config.toml
encoder_arch = "convnext"
model = "contrastive audio-text model"
dataset = "notes from a synthesiser with random patches"
train_examples = 78125
noise_aug = 0.002
time_shift_ms = 100
n_mels = 64
hop_length = 160
input = "log_mel"
spec_augment = true
win_length = 400
tokenizer = "char"
vocab_size = 30
loss = "sigmoid"
embed_dim = 128
encoder_isotropic = false
encoder_norm = "layernorm"
encoder_activation = "relu"
encoder_mlp_ratio = 6
encoder_inner_norm = false
encoder_patch_size = [4, 4]
encoder_conv_stem = false
encoder_depths = [5, 5, 5]
encoder_widths = [80, 160, 320]
encoder_kernel_size = 7
text_encoder_causal = false
text_encoder_width = 256
text_encoder_layers = 6
text_encoder_norm = "layernorm"
text_encoder_norm_position = "pre"
text_encoder_activation = "swiglu"
text_encoder_mlp_ratio = 2.67
text_encoder_head_dim = 32
text_encoder_fused_qkv = false
text_encoder_bias = "qkv"
text_encoder_qk_norm = false
text_encoder_layer_scale_init = 1.0
text_encoder_parallel_block = false
text_encoder_inner_norm = false
text_encoder_positions = "sincos"
init = "kaiming_normal"
residual_init = "none"
optimizer = "muon"
muon_scale = "spectral"
learning_rate = 0.022
momentum = 0.98
nesterov = true
orthogonalizer = "polar_express"
adamw_lr_other_params = 0.0021
max_grad_norm = 5.0
max_steps = 10000
batch_size = 256
epochs = 32.8
lr_schedule = "wsd"
decay_fraction = 0.3
final_lr_fraction = 0
warmup_steps = 500
weight_decay = 0.005
adamw_weight_decay_other_params = 0.05
Rows from block 10 of the audio encoder of a small contrastive audio-text model, named by matrix and row number. Rows with one number belong to one neuron. Each number is 200 + 20 x the weight over its row's rms, rounded and kept within 0 to 999. All counts start at 0. After the name is the row's rms in percent of the matrix's.
Before each neuron's rows are labels from the 100 clips, of 14848, where the neuron reaches its highest value: "top examples" is what is common among them. Only what is clearly more common there than usual is listed. The data: notes from a synthesiser with random patches. In brackets: how many of the 100, against the usual share in percent.
# fc1: MLP up (encoder.blocks.10.mlp.fc1.weight, 1920x320), inputs 0-79
# fc2: MLP down (encoder.blocks.10.mlp.fc2.weight, 320x1920, transposed), outputs 0-79

top examples: bass register (68 vs 22.4); inharmonic FM (42 vs 9.9)
fc1.118,076,213,198,166,212,213,207,195,228,190,186,203,205,194,152,243,184,157,201,220,208,165,179,163,187,219,180,230,225,201,198,203,215,199,209,176,215,212,223,211,185,226,171,191,188,200,175,220,198,171,170,198,217,205,161,190,197,183,238,209,213,233,203,179,175,224,179,196,211,194,189,183,215,182,179,212,207,166,182,168,177
fc2.118,080,197,177,225,233,215,185,236,217,179,179,213,212,183,195,225,175,210,211,182,235,223,191,183,207,217,209,157,189,189,204,223,156,198,224,220,201,186,150,250,216,194,219,188,208,176,222,205,191,215,172,217,175,194,224,190,203,231,215,182,196,196,204,226,246,216,184,175,182,182,171,169,213,185,196,187,230,217,170,188,206

top examples: notch (99 vs 20.1); filter motion: fixed filter (66 vs 20.7); saw (27 vs 9.8)
fc1.223,129,233,210,191,175,218,196,213,200,230,195,186,215,204,212,228,245,201,157,200,201,224,178,188,189,198,218,198,204,195,169,217,229,216,198,193,204,182,253,203,215,233,203,215,223,234,198,210,165,179,169,197,238,197,210,154,196,201,207,175,207,191,186,157,193,185,197,205,189,199,191,155,195,230,190,200,178,193,220,190,205
fc2.223,142,165,233,166,168,191,226,180,188,201,177,212,191,181,206,189,188,200,171,195,186,191,195,208,151,218,200,157,208,213,192,189,187,184,228,225,213,227,179,221,174,197,201,186,182,188,172,159,205,209,203,202,176,206,178,158,200,169,216,182,214,174,206,209,200,199,172,218,211,188,182,188,224,190,194,177,247,221,208,234,224

top examples: bass register (80 vs 22.4); ring modulation (45 vs 10.1)
fc1.579,102,212,185,235,232,167,191,207,219,199,182,196,188,180,189,198,197,226,192,221,167,220,207,208,240,229,194,216,202,197,201,209,169,218,180,213,212,231,184,231,200,239,210,203,204,194,192,214,180,178,219,200,192,198,200,183,197,187,235,213,185,215,210,147,228,204,224,215,198,191,183,195,239,194,174,185,198,204,196,213,171
fc2.579,104,211,206,200,205,203,246,208,190,216,211,180,211,207,231,174,206,222,188,223,260,198,193,202,204,159,174,194,212,181,186,216,159,181,189,176,194,220,209,189,191,196,224,215,214,193,212,197,187,189,188,212,228,215,222,212,218,193,198,196,220,189,204,209,179,191,203,226,171,167,168,220,191,232,182,197,178,168,196,200,229

top examples: detuned saws (68 vs 9.9)
fc1.674,113,189,152,198,231,223,229,208,175,216,160,217,224,187,220,221,207,196,198,215,176,223,230,190,213,198,197,205,241,144,200,179,176,191,199,211,225,228,194,195,177,204,228,190,224,238,225,243,253,187,225,211,201,185,156,207,164,168,214,164,188,192,204,226,236,213,184,207,186,205,202,184,182,216,191,219,234,223,225,196,215
fc2.674,107,203,192,219,210,179,196,199,211,179,163,156,179,184,198,219,217,180,199,189,171,183,186,177,211,205,203,195,178,181,191,224,241,185,189,174,175,231,183,209,199,200,221,165,185,203,228,213,223,192,231,217,215,204,185,197,212,222,230,185,214,209,183,192,177,197,205,174,205,202,182,186,216,186,192,196,264,171,190,202,194

top examples: drive (52 vs 25.2); hard sync (44 vs 10.1)
fc1.32,099,236,217,201,181,162,224,210,218,196,191,201,192,181,207,188,239,219,176,187,212,194,159,208,228,196,204,181,216,210,205,193,187,184,207,222,187,242,189,203,192,184,186,213,198,176,200,166,201,209,174,175,209,206,194,151,208,177,178,187,190,194,210,197,203,201,182,204,210,211,217,196,222,210,195,197,209,195,208,187,170
fc2.32,106,220,215,200,225,207,195,206,206,200,191,188,191,209,204,161,213,185,222,189,196,204,192,180,206,189,200,201,228,204,195,181,233,211,235,215,226,249,204,211,177,198,198,199,212,189,198,239,209,200,190,210,196,189,208,174,178,227,195,202,181,225,162,191,200,195,199,203,187,179,204,193,193,242,185,183,205,185,207,207,198

top examples: filter wobble (84 vs 19.5); resonance (42 vs 15.7); band-pass (40 vs 19.6)
fc1.240,087,183,185,200,236,202,200,201,203,157,209,216,203,185,179,195,195,163,237,211,230,220,221,221,197,229,239,186,186,181,201,176,205,172,214,220,224,201,226,204,187,208,198,155,168,177,199,216,153,224,204,153,192,224,167,198,196,201,202,207,191,176,228,186,180,199,193,236,209,166,221,220,199,195,214,166,200,198,199,197,199
fc2.240,087,189,228,223,203,182,182,217,195,183,214,199,168,194,202,205,204,180,232,178,229,233,217,222,214,201,197,200,240,181,201,202,198,203,212,215,200,171,202,189,235,217,195,223,224,214,199,190,157,227,202,217,224,213,198,170,194,202,215,199,211,187,186,227,188,186,202,197,182,167,179,206,216,204,198,245,219,211,210,181,245

top examples: drive (57 vs 25.2); tremolo (53 vs 24.8); noise (31 vs 10.5)
fc1.431,078,190,215,217,188,209,205,197,154,221,213,231,208,198,174,180,174,208,219,211,173,204,227,204,211,199,162,195,195,205,237,189,206,197,205,204,200,236,189,219,206,206,212,191,199,178,179,198,201,169,203,195,167,172,213,213,194,200,216,183,188,232,224,185,224,220,175,186,219,217,218,246,190,244,170,212,192,206,226,192,186
fc2.431,074,220,169,185,208,193,218,165,210,218,153,230,204,202,165,219,203,205,197,177,211,207,195,207,192,203,221,194,187,185,229,213,185,205,199,202,182,215,221,218,229,180,155,230,199,167,219,174,213,219,172,179,226,207,212,187,214,173,170,180,201,220,184,196,201,190,192,212,180,169,196,175,185,229,212,214,201,221,162,209,207

top examples: harmonic FM (44 vs 9.8); inharmonic FM (40 vs 9.9)
fc1.353,109,165,243,189,220,203,176,192,205,201,205,182,211,215,212,175,170,170,209,155,220,215,236,179,208,183,206,152,206,222,190,193,167,180,181,205,202,198,193,204,185,218,190,191,225,193,195,185,253,193,178,200,221,138,187,181,208,174,193,185,209,223,172,201,172,213,211,189,222,183,226,227,231,180,222,216,196,198,209,196,181
fc2.353,100,218,207,206,233,156,160,189,190,172,191,194,180,190,162,213,219,196,209,192,220,190,222,183,168,243,211,192,206,188,214,175,197,219,187,199,189,191,205,167,193,239,225,206,234,232,189,181,197,189,188,203,242,193,193,183,179,189,177,186,182,189,229,201,213,196,190,164,187,180,225,199,202,192,195,154,198,189,182,205,213

top examples: pluck (71 vs 25.3)
fc1.399,078,211,176,203,174,213,157,221,193,179,204,172,215,162,175,198,223,263,224,199,181,199,175,175,204,177,203,189,208,187,235,197,212,204,190,237,206,179,191,154,248,192,229,223,208,184,181,170,195,206,190,202,165,180,184,198,196,201,220,193,207,198,195,182,194,210,193,189,192,188,157,174,213,227,169,197,182,234,181,199,250
fc2.399,086,233,201,187,197,158,189,147,181,199,181,212,213,220,207,245,214,202,169,194,220,229,210,196,165,168,178,199,190,183,216,187,190,186,202,195,180,192,200,191,204,233,204,201,190,207,211,204,190,202,171,184,221,187,209,176,197,210,219,183,178,170,213,168,187,214,198,261,152,169,162,192,188,217,216,142,220,218,227,189,198

top examples: drive (51 vs 25.2); resonance (38 vs 15.7); inharmonic FM (35 vs 9.9)
fc1.339,078,164,214,197,187,221,189,214,175,187,196,191,188,188,172,189,195,216,199,178,190,167,218,206,194,222,221,163,224,167,188,212,210,200,172,189,227,183,218,177,193,175,232,167,223,198,191,194,208,228,225,225,207,189,260,188,193,193,206,185,197,172,190,206,197,208,198,193,176,223,209,217,163,191,205,208,180,210,189,179,213
fc2.339,077,178,209,217,200,223,175,166,215,192,172,218,197,181,197,192,184,211,199,206,231,218,184,242,205,236,244,199,190,195,215,200,177,192,216,221,202,178,163,198,216,171,204,195,196,203,204,236,185,225,194,196,220,212,198,202,235,174,210,169,182,203,168,200,242,161,200,211,181,222,180,213,205,199,179,203,186,204,218,202,219

top examples: detuned saws (76 vs 9.9); vibrato (74 vs 22.4)
fc1.278,074,189,182,177,214,206,211,183,208,207,244,169,221,192,195,213,175,184,178,206,205,210,201,200,241,215,182,193,186,227,168,229,179,246,191,233,221,222,206,216,202,177,194,187,203,201,212,213,168,169,149,216,189,203,194,189,178,179,182,213,187,213,144,204,180,190,200,171,199,191,183,182,244,206,207,221,227,182,216,214,176
fc2.278,069,229,169,201,222,193,175,197,226,223,184,194,154,200,230,174,197,200,203,179,174,203,198,194,211,180,201,197,212,192,210,177,173,145,215,171,228,208,203,182,174,219,197,157,175,210,208,163,196,200,250,198,227,184,202,191,216,199,183,204,213,185,199,185,208,217,192,220,191,181,206,197,207,201,202,177,167,230,220,206,195

top examples: harmonic FM (76 vs 9.8); high-pass (51 vs 20.5)
fc1.28,089,193,198,202,202,233,159,216,214,175,219,195,188,202,210,212,174,224,196,239,199,190,221,186,230,210,177,224,196,148,215,191,226,194,185,190,179,228,219,195,192,161,208,207,197,228,203,216,200,170,207,204,178,203,203,152,189,180,238,217,189,215,161,224,204,213,180,191,170,199,211,196,200,198,204,175,205,184,227,215,186
fc2.28,089,230,191,188,208,212,179,223,207,174,202,179,203,213,222,195,181,188,185,200,186,195,199,233,241,211,216,212,206,204,182,211,193,213,226,201,191,180,176,208,204,209,190,213,204,214,190,187,196,193,179,207,220,190,205,206,207,246,215,182,202,194,177,231,187,182,232,195,196,196,218,233,236,175,201,180,159,186,247,181,189

top examples: drive (65 vs 25.2); hard sync (27 vs 10.1)
fc1.20,112,200,193,197,211,191,181,183,224,199,247,178,171,198,159,181,225,185,212,161,225,183,196,200,225,202,215,226,152,196,178,213,165,168,203,225,201,201,178,203,167,186,178,199,235,211,166,162,200,186,214,196,197,212,208,208,205,231,206,183,186,196,190,194,191,195,192,200,174,203,213,238,187,206,243,211,233,199,214,184,202
fc2.20,108,185,204,217,187,172,159,177,219,203,219,202,218,186,207,186,231,187,163,181,208,195,200,223,190,186,225,231,227,173,216,207,218,179,200,219,204,203,220,167,213,184,172,202,206,193,223,182,210,183,206,195,228,178,173,210,220,202,182,181,209,210,203,212,226,218,257,170,255,190,203,251,253,195,199,228,181,227,221,222,198

top examples: filter closing (83 vs 20.3); notch (69 vs 20.1)
fc1.387,099,196,206,219,194,199,191,202,231,191,221,172,207,179,213,200,184,196,219,194,191,219,218,222,198,173,208,225,189,197,147,198,202,193,208,207,174,221,201,193,198,224,189,208,180,207,180,189,184,197,216,178,179,195,198,194,214,218,219,222,197,193,205,181,165,241,212,226,219,225,172,190,208,230,218,177,215,219,212,227,203
fc2.387,104,221,208,188,182,180,195,200,198,187,205,201,216,209,201,187,184,215,208,214,173,218,191,199,192,206,220,252,192,185,202,196,203,233,196,230,217,186,169,163,188,182,191,183,206,176,197,190,192,174,196,189,194,191,194,199,201,217,211,225,228,177,226,156,199,207,193,201,196,237,194,218,190,215,219,218,217,218,206,189,218

top examples: filter wobble (70 vs 19.5); bass register (69 vs 22.4)
fc1.81,119,252,166,247,192,247,215,219,191,232,231,182,208,195,199,188,193,236,202,204,178,232,202,212,160,247,184,192,188,201,218,189,191,223,216,188,218,224,200,188,226,180,172,189,178,180,187,192,193,189,155,174,211,198,213,219,197,204,204,213,187,221,243,200,193,173,202,173,163,217,208,200,199,210,261,204,159,200,206,192,225
fc2.81,119,182,215,194,217,177,215,202,205,211,210,197,158,213,198,222,220,204,181,175,198,196,222,204,197,226,168,233,207,188,209,229,197,222,210,188,197,187,186,202,238,187,199,163,244,174,155,224,205,211,204,223,195,220,200,182,182,202,203,202,155,211,195,193,218,201,200,195,213,215,226,203,205,228,189,218,238,194,174,171,177

top examples: notch (95 vs 20.1); detuned saws (46 vs 9.9)
fc1.7,113,202,192,219,198,230,193,220,217,198,167,218,210,180,190,225,199,206,226,185,173,217,185,184,228,182,226,202,218,213,199,177,194,205,186,179,219,167,211,185,190,210,204,211,163,225,198,196,137,178,190,218,223,199,234,202,215,215,202,173,172,193,224,161,192,210,208,196,215,213,197,186,202,196,207,196,189,214,219,169,210
fc2.7,126,210,197,176,212,196,197,214,166,210,201,180,184,207,216,222,215,219,217,198,194,221,203,213,166,205,250,179,181,215,205,214,186,206,198,221,182,182,200,166,189,170,231,193,238,190,197,173,178,167,218,209,191,181,216,200,198,205,201,214,222,172,205,195,235,192,223,240,228,219,163,180,172,203,183,203,218,224,211,240,220

top examples: drive (56 vs 25.2); filter motion: filter closing (44 vs 20.3); resonance (42 vs 15.7); harmonic FM (37 vs 9.8)
fc1.59,116,169,182,195,179,163,204,209,223,193,192,220,200,240,227,216,198,205,208,179,207,212,205,220,214,164,179,219,179,208,225,217,207,209,229,223,205,182,216,209,184,187,214,225,212,241,225,190,212,179,185,175,203,226,160,242,207,182,154,208,201,220,213,165,213,201,185,193,176,210,202,202,174,192,196,202,195,178,203,208,211
fc2.59,104,191,184,205,235,150,185,218,202,218,208,190,178,178,191,179,181,200,208,205,170,219,183,193,184,206,187,222,187,191,216,176,191,201,200,220,190,209,184,194,163,181,177,196,212,181,241,179,192,232,193,187,189,218,156,221,196,208,188,180,207,192,179,196,206,190,192,201,199,157,187,204,240,172,239,198,184,204,177,190,201

top examples: drive (67 vs 25.2); high-pass (51 vs 20.5); oscillator: harmonic FM (35 vs 9.8)
fc1.484,103,178,207,192,210,194,214,205,191,200,246,188,201,212,225,172,216,200,236,176,177,222,213,200,199,204,237,220,202,185,194,199,239,179,212,211,221,153,244,179,205,219,183,227,230,183,178,175,177,242,197,235,189,219,196,212,197,201,190,187,176,222,193,163,162,201,185,221,169,208,227,204,181,212,183,220,245,197,212,205,202
fc2.484,113,244,204,181,182,226,177,212,182,164,183,253,216,184,243,187,183,187,224,212,197,198,187,186,199,197,235,215,192,205,172,163,211,206,208,174,190,178,231,207,165,175,140,211,169,168,200,192,188,198,217,197,201,145,184,187,221,189,208,215,172,189,177,239,184,200,200,174,197,194,175,188,228,210,231,198,180,199,207,210,201

top examples: filter closing (41 vs 20.3); noise (29 vs 10.5)
fc1.9,110,232,178,207,185,178,257,204,184,208,194,193,217,181,216,187,187,217,187,209,191,186,232,218,179,207,195,172,179,227,241,211,197,209,219,216,204,212,222,209,210,187,195,239,189,172,216,226,187,216,228,216,198,198,178,198,197,181,205,154,206,209,192,179,164,217,221,162,194,189,198,171,199,169,206,196,193,209,227,251,182
fc2.9,110,204,170,175,236,246,196,158,174,181,190,220,193,205,214,202,215,194,194,199,180,185,176,231,204,172,218,186,217,240,206,151,227,176,210,171,172,190,226,225,197,218,201,189,148,195,214,205,236,216,181,209,221,237,201,243,162,193,208,216,163,163,150,191,193,163,217,220,221,220,211,176,140,210,211,192,194,183,209,202,219

top examples: harmonic FM (34 vs 9.8); inharmonic FM (29 vs 9.9)
fc1.14,087,208,209,210,194,188,235,207,209,217,203,213,197,223,229,195,206,201,206,178,199,205,202,223,198,203,182,202,202,181,207,150,190,202,238,184,208,223,212,215,195,200,195,237,171,206,199,189,208,196,228,184,192,182,218,193,214,197,183,202,173,210,207,226,182,208,186,228,191,182,207,178,186,220,231,199,191,185,217,198,167
fc2.14,085,177,206,219,175,197,166,177,227,147,194,182,204,211,202,194,210,204,245,192,224,236,190,178,202,182,205,204,209,214,195,208,176,207,227,198,176,157,167,190,187,225,208,208,169,209,190,183,208,257,192,190,203,202,178,166,211,197,192,198,219,198,192,221,209,166,214,191,197,199,200,216,198,180,188,223,197,202,207,199,213

top examples: harmonic FM (65 vs 9.8); vibrato (50 vs 22.4); filter: low-pass (43 vs 20.2)
fc1.5,096,178,215,202,227,220,178,183,175,196,186,219,225,203,198,206,170,182,221,229,169,199,210,174,206,189,202,196,203,210,228,230,201,180,182,211,210,230,213,173,179,197,230,211,168,197,173,180,160,195,183,244,209,232,187,205,186,235,261,206,176,212,227,235,216,237,221,217,209,214,233,235,176,180,200,196,207,211,186,205,199
fc2.5,096,203,169,203,179,197,207,221,182,204,236,201,193,241,184,208,194,206,190,183,189,202,206,203,236,198,212,199,185,206,185,196,205,208,210,198,185,224,170,208,215,212,185,203,188,211,201,148,213,208,217,200,186,188,229,238,192,205,180,186,224,171,196,167,216,180,218,200,199,198,224,190,221,235,208,248,140,192,212,197,195

top examples: filter closing (87 vs 20.3); low-pass (58 vs 20.2)
fc1.262,095,187,198,204,177,183,209,220,217,206,235,181,189,232,179,223,189,188,167,198,180,211,218,209,176,190,210,194,161,223,196,204,211,218,189,203,170,184,224,220,223,186,166,196,188,224,168,195,211,162,203,193,213,186,158,202,216,196,218,210,171,224,220,197,204,191,216,180,201,225,208,157,152,171,230,189,232,228,216,211,170
fc2.262,087,211,211,200,197,213,200,181,231,164,173,203,195,205,227,217,155,199,222,215,172,194,214,233,220,224,221,236,200,204,174,207,207,203,201,204,217,187,218,178,235,185,166,175,216,205,235,198,215,163,183,178,202,181,198,219,234,212,184,183,206,201,209,172,220,223,187,207,216,181,188,188,188,193,212,223,203,205,178,211,184

top examples: filter closing (99 vs 20.3); text has "pass" (98 vs 60.2); resonance (80 vs 15.7)
fc1.629,089,181,182,205,205,166,210,197,188,226,218,205,198,216,226,185,178,182,204,212,218,205,190,205,231,202,218,224,190,225,240,220,204,204,193,184,201,184,213,221,217,203,213,208,205,209,192,196,196,184,214,218,182,204,180,179,192,204,181,202,213,182,250,197,207,219,175,206,210,218,194,201,184,207,203,226,219,211,193,198,173
fc2.629,074,182,185,186,200,197,210,240,237,213,173,175,184,195,194,198,210,191,185,202,213,193,244,217,184,190,199,180,193,167,179,188,201,215,243,183,206,216,224,216,195,191,177,201,200,197,216,205,194,203,172,191,250,166,185,175,209,184,217,146,184,206,214,242,204,223,222,187,143,210,182,207,192,202,183,213,166,150,189,201,194

top examples: vibrato (100 vs 22.4); harmonic FM (32 vs 9.8)
fc1.134,103,224,171,178,222,170,204,225,216,228,185,213,173,217,224,191,236,189,171,212,226,196,205,177,212,202,156,217,211,206,184,207,189,211,180,230,171,157,173,193,207,203,223,192,211,220,187,208,185,179,185,198,189,211,234,172,188,206,195,178,208,172,184,216,197,192,201,212,179,163,193,206,236,195,198,193,214,202,195,200,235
fc2.134,099,194,205,190,195,215,167,210,191,230,189,197,186,160,206,235,184,185,187,194,218,188,185,201,210,207,173,180,218,189,204,161,202,222,212,180,216,193,181,176,222,185,198,174,212,186,232,194,180,185,177,173,192,217,233,210,162,224,208,195,210,218,204,217,210,202,199,194,200,169,201,196,202,223,195,191,180,192,185,211,202

top examples: filter closing (54 vs 20.3); triangle (34 vs 10)
fc1.689,068,234,176,203,217,196,209,226,175,216,214,204,207,184,190,186,201,221,203,201,222,212,206,237,203,166,232,185,203,226,213,181,207,221,201,231,221,222,223,208,162,222,208,249,155,215,200,185,202,160,205,191,238,196,213,194,188,214,199,192,183,199,198,218,184,181,168,222,188,180,174,225,198,190,189,217,182,176,207,186,209
fc2.689,068,187,228,210,195,211,191,168,236,164,185,198,192,239,199,193,210,202,186,175,225,197,230,222,181,234,214,170,196,208,181,198,170,220,229,190,187,170,242,210,220,225,198,203,191,192,194,237,216,188,211,206,188,182,174,203,181,175,235,172,208,201,222,186,214,177,189,211,199,212,215,231,188,185,181,189,183,202,195,182,204

top examples: vibrato (62 vs 22.4); detuned saws (50 vs 9.9); resonance (48 vs 15.7)
fc1.735,081,196,226,176,197,192,219,227,188,201,170,197,174,231,221,237,232,190,175,183,199,198,198,164,258,207,211,218,221,225,205,187,171,205,171,206,196,194,200,184,204,226,211,210,207,176,225,182,199,190,221,183,208,181,205,185,172,225,197,222,201,216,180,206,201,228,239,204,182,199,191,158,214,176,224,220,196,239,192,177,234
fc2.735,080,174,197,178,183,192,194,209,193,179,214,207,197,209,198,230,216,185,184,199,199,183,200,217,246,195,205,183,174,211,211,205,193,213,187,218,208,190,190,191,193,203,227,209,174,178,186,236,221,195,215,189,249,206,212,213,195,215,206,193,203,219,201,188,164,202,180,190,180,204,216,190,212,183,211,177,205,204,191,217,220

top examples: filter wobble (80 vs 19.5); bass register (52 vs 22.4)
fc1.526,106,214,182,198,196,219,225,191,178,208,174,206,167,212,210,170,206,228,240,176,206,222,199,175,215,203,199,208,145,182,192,190,208,222,200,207,169,191,229,193,204,224,192,206,175,166,212,166,223,188,183,202,206,193,203,168,211,187,207,212,197,190,183,198,202,184,207,198,216,188,230,184,193,212,233,213,187,203,236,179,179
fc2.526,110,190,204,224,210,237,208,164,165,193,209,228,168,220,187,206,210,169,180,207,223,198,199,202,207,230,234,215,197,183,203,200,158,194,156,206,243,211,215,197,142,212,207,239,199,195,177,200,182,189,208,203,228,205,217,224,193,171,175,208,150,188,185,222,167,215,190,197,194,210,196,183,266,210,195,246,191,189,222,178,187

top examples: harmonic FM (57 vs 9.8)
fc1.345,113,215,224,207,211,195,247,191,220,183,165,201,223,199,216,202,171,183,187,197,198,203,187,177,196,220,252,174,198,228,203,157,220,183,205,199,165,199,193,226,188,226,197,230,228,176,156,233,219,200,204,217,203,231,175,217,172,185,174,230,186,186,171,180,200,188,204,224,221,198,213,180,215,213,219,213,185,210,206,184,221
fc2.345,118,191,206,205,201,213,184,190,186,209,196,181,202,190,187,201,186,193,209,208,208,177,207,178,228,202,231,181,185,208,187,221,180,201,209,186,173,206,238,194,202,216,176,214,199,189,172,204,194,221,166,183,155,175,172,193,174,199,198,191,188,228,197,195,204,214,185,169,180,193,224,202,199,182,216,193,208,182,188,221,180

top examples: filter closing (95 vs 20.3); resonance (79 vs 15.7); filter: low-pass (51 vs 20.2)
fc1.627,113,207,188,214,213,205,213,181,207,221,246,185,236,203,243,190,202,222,162,189,182,194,193,188,180,210,211,235,188,193,194,224,203,217,156,216,199,241,209,193,183,192,146,216,193,190,231,238,181,213,205,162,194,199,214,187,194,203,216,197,209,154,194,207,221,214,213,203,198,220,213,203,161,174,213,188,210,189,212,209,209
fc2.627,108,195,189,216,188,221,197,248,204,191,207,178,158,211,192,199,189,180,209,185,193,225,189,192,198,234,189,196,220,218,199,229,217,183,208,214,236,193,196,196,190,197,187,211,225,214,227,230,200,222,240,184,211,191,176,216,204,247,213,240,222,211,192,158,243,176,188,184,237,208,240,202,202,208,199,182,229,207,188,214,179

top examples: notch (57 vs 20.1); envelope: gate (55 vs 24.9); filter opening (49 vs 19.9)
fc1.457,097,196,208,187,178,213,201,219,194,190,143,215,189,203,152,215,222,188,179,214,181,191,192,212,185,182,194,189,170,203,232,193,203,219,234,210,198,170,219,178,180,174,227,212,203,197,238,202,183,263,205,210,178,180,257,229,178,175,184,200,198,186,206,191,167,223,184,217,235,169,186,232,196,210,202,198,217,227,216,154,216
fc2.457,092,183,180,203,166,208,186,167,181,197,219,179,204,184,205,216,199,199,218,163,168,213,209,219,150,190,189,211,184,239,187,198,216,161,216,221,200,209,228,180,239,239,196,122,210,184,215,167,190,218,190,218,216,161,174,191,184,197,203,191,237,217,211,205,184,199,198,204,241,198,210,148,212,196,182,191,227,169,186,161,200

top examples: bass register (68 vs 22.4); ring modulation (46 vs 10.1)
fc1.10,079,208,192,187,194,185,189,220,203,201,181,186,195,220,204,211,184,201,212,188,217,210,207,200,216,207,246,228,183,178,216,200,211,229,200,228,191,236,194,242,219,183,181,232,212,195,203,212,235,192,203,216,185,244,200,197,184,182,184,190,206,182,199,200,214,165,220,231,180,189,171,181,203,222,215,197,192,215,187,180,219
fc2.10,083,228,218,193,194,186,190,205,205,185,187,199,211,219,215,214,188,199,191,232,213,211,177,224,208,175,222,198,180,191,184,178,186,207,173,197,190,200,174,158,211,195,208,187,217,237,196,183,196,202,203,226,193,204,189,156,224,184,199,256,226,217,205,190,204,183,194,171,184,242,164,178,230,186,183,184,214,205,168,168,194

top examples: harmonic FM (77 vs 9.8)
fc1.452,123,198,192,202,248,181,197,208,168,197,222,237,211,175,210,142,172,200,177,208,158,192,220,186,183,226,186,204,199,219,191,213,230,171,187,198,209,211,187,187,229,176,194,198,176,225,196,194,224,216,203,242,196,179,175,191,164,179,196,204,165,172,203,207,209,179,202,170,204,248,170,169,159,198,197,184,217,176,193,237,183
fc2.452,115,202,171,196,203,214,178,205,207,213,193,232,193,208,189,195,196,201,162,199,191,208,223,203,236,208,229,186,205,196,203,195,196,201,179,191,208,220,199,183,185,206,202,245,192,205,181,223,209,199,189,211,167,219,196,172,202,239,198,215,193,216,197,199,205,201,170,192,202,179,222,193,168,172,230,176,188,184,214,190,223

top examples: detuned saws (74 vs 9.9)
fc1.125,105,191,228,212,187,180,190,204,239,203,166,195,208,234,199,181,222,239,225,173,215,189,167,199,210,219,208,191,158,200,180,208,215,232,198,223,223,217,230,228,193,182,169,199,186,192,232,225,150,173,179,176,201,189,172,174,199,181,203,214,189,189,229,198,205,189,197,209,195,198,227,182,174,192,187,170,185,185,233,207,166
fc2.125,106,202,189,209,228,189,164,201,212,211,159,222,207,200,222,210,255,205,167,199,236,220,233,222,182,214,220,194,229,215,181,187,173,188,223,194,199,224,217,217,189,194,218,188,187,179,233,225,205,192,197,229,199,189,182,220,211,167,195,215,204,209,176,197,143,196,163,216,214,200,167,192,202,181,219,185,200,178,236,230,190

top examples: pluck (57 vs 25.3); bass register (50 vs 22.4); filter: low-pass (43 vs 20.2)
fc1.246,090,208,236,181,232,199,196,196,205,213,210,227,214,182,196,179,202,195,191,163,194,135,185,199,207,218,177,203,196,219,150,186,191,202,218,167,192,204,181,189,168,192,196,216,217,206,199,205,214,206,213,198,234,224,196,174,167,173,206,200,197,182,189,187,197,197,230,238,208,191,247,205,187,223,184,231,197,198,232,186,218
fc2.246,086,224,186,194,205,211,167,239,199,211,236,176,211,171,189,191,206,224,182,216,192,239,163,209,212,247,199,192,168,200,211,181,225,217,200,211,192,230,191,223,223,183,174,241,184,207,208,206,235,226,169,229,228,214,183,258,224,222,155,185,243,197,195,190,194,206,182,189,187,208,185,190,171,199,206,213,186,184,190,205,179

top examples: drive (76 vs 25.2); high-pass (51 vs 20.5); resonance (35 vs 15.7)
fc1.658,096,235,213,198,183,168,213,190,199,223,194,206,201,202,224,203,153,199,184,197,191,179,215,189,206,219,212,198,197,187,181,219,197,223,204,213,187,220,222,220,212,202,226,181,234,199,217,215,175,184,188,212,203,189,228,192,187,213,166,169,207,199,210,200,214,174,226,187,187,187,227,236,209,242,222,208,196,193,197,169,235
fc2.658,102,191,141,196,203,179,191,195,178,217,198,195,171,194,148,201,203,191,187,204,177,200,195,182,217,194,180,202,214,214,224,185,186,218,197,196,222,194,189,215,193,203,181,198,222,223,209,181,220,230,224,233,197,198,227,193,178,215,216,200,229,183,224,185,191,194,162,212,248,196,196,207,208,195,176,214,166,214,223,226,228

top examples: notch (97 vs 20.1); filter closing (91 vs 20.3)
fc1.611,109,201,163,227,166,190,210,220,178,211,198,230,224,236,192,208,205,203,221,209,220,227,179,171,200,231,187,168,199,153,202,220,204,214,201,215,186,212,192,207,223,155,208,206,194,225,205,214,181,208,173,233,212,200,220,192,219,223,216,204,174,196,203,193,222,196,186,199,177,190,224,206,184,201,203,200,195,222,203,215,215
fc2.611,098,153,208,199,227,187,230,195,195,182,218,213,173,190,222,228,160,185,213,189,165,196,189,197,197,202,205,198,171,207,201,185,198,179,179,203,187,220,202,211,204,221,194,183,221,188,203,169,163,259,185,264,180,191,196,184,203,182,213,209,239,224,193,226,189,204,216,217,193,207,199,206,160,193,218,199,172,193,199,226,210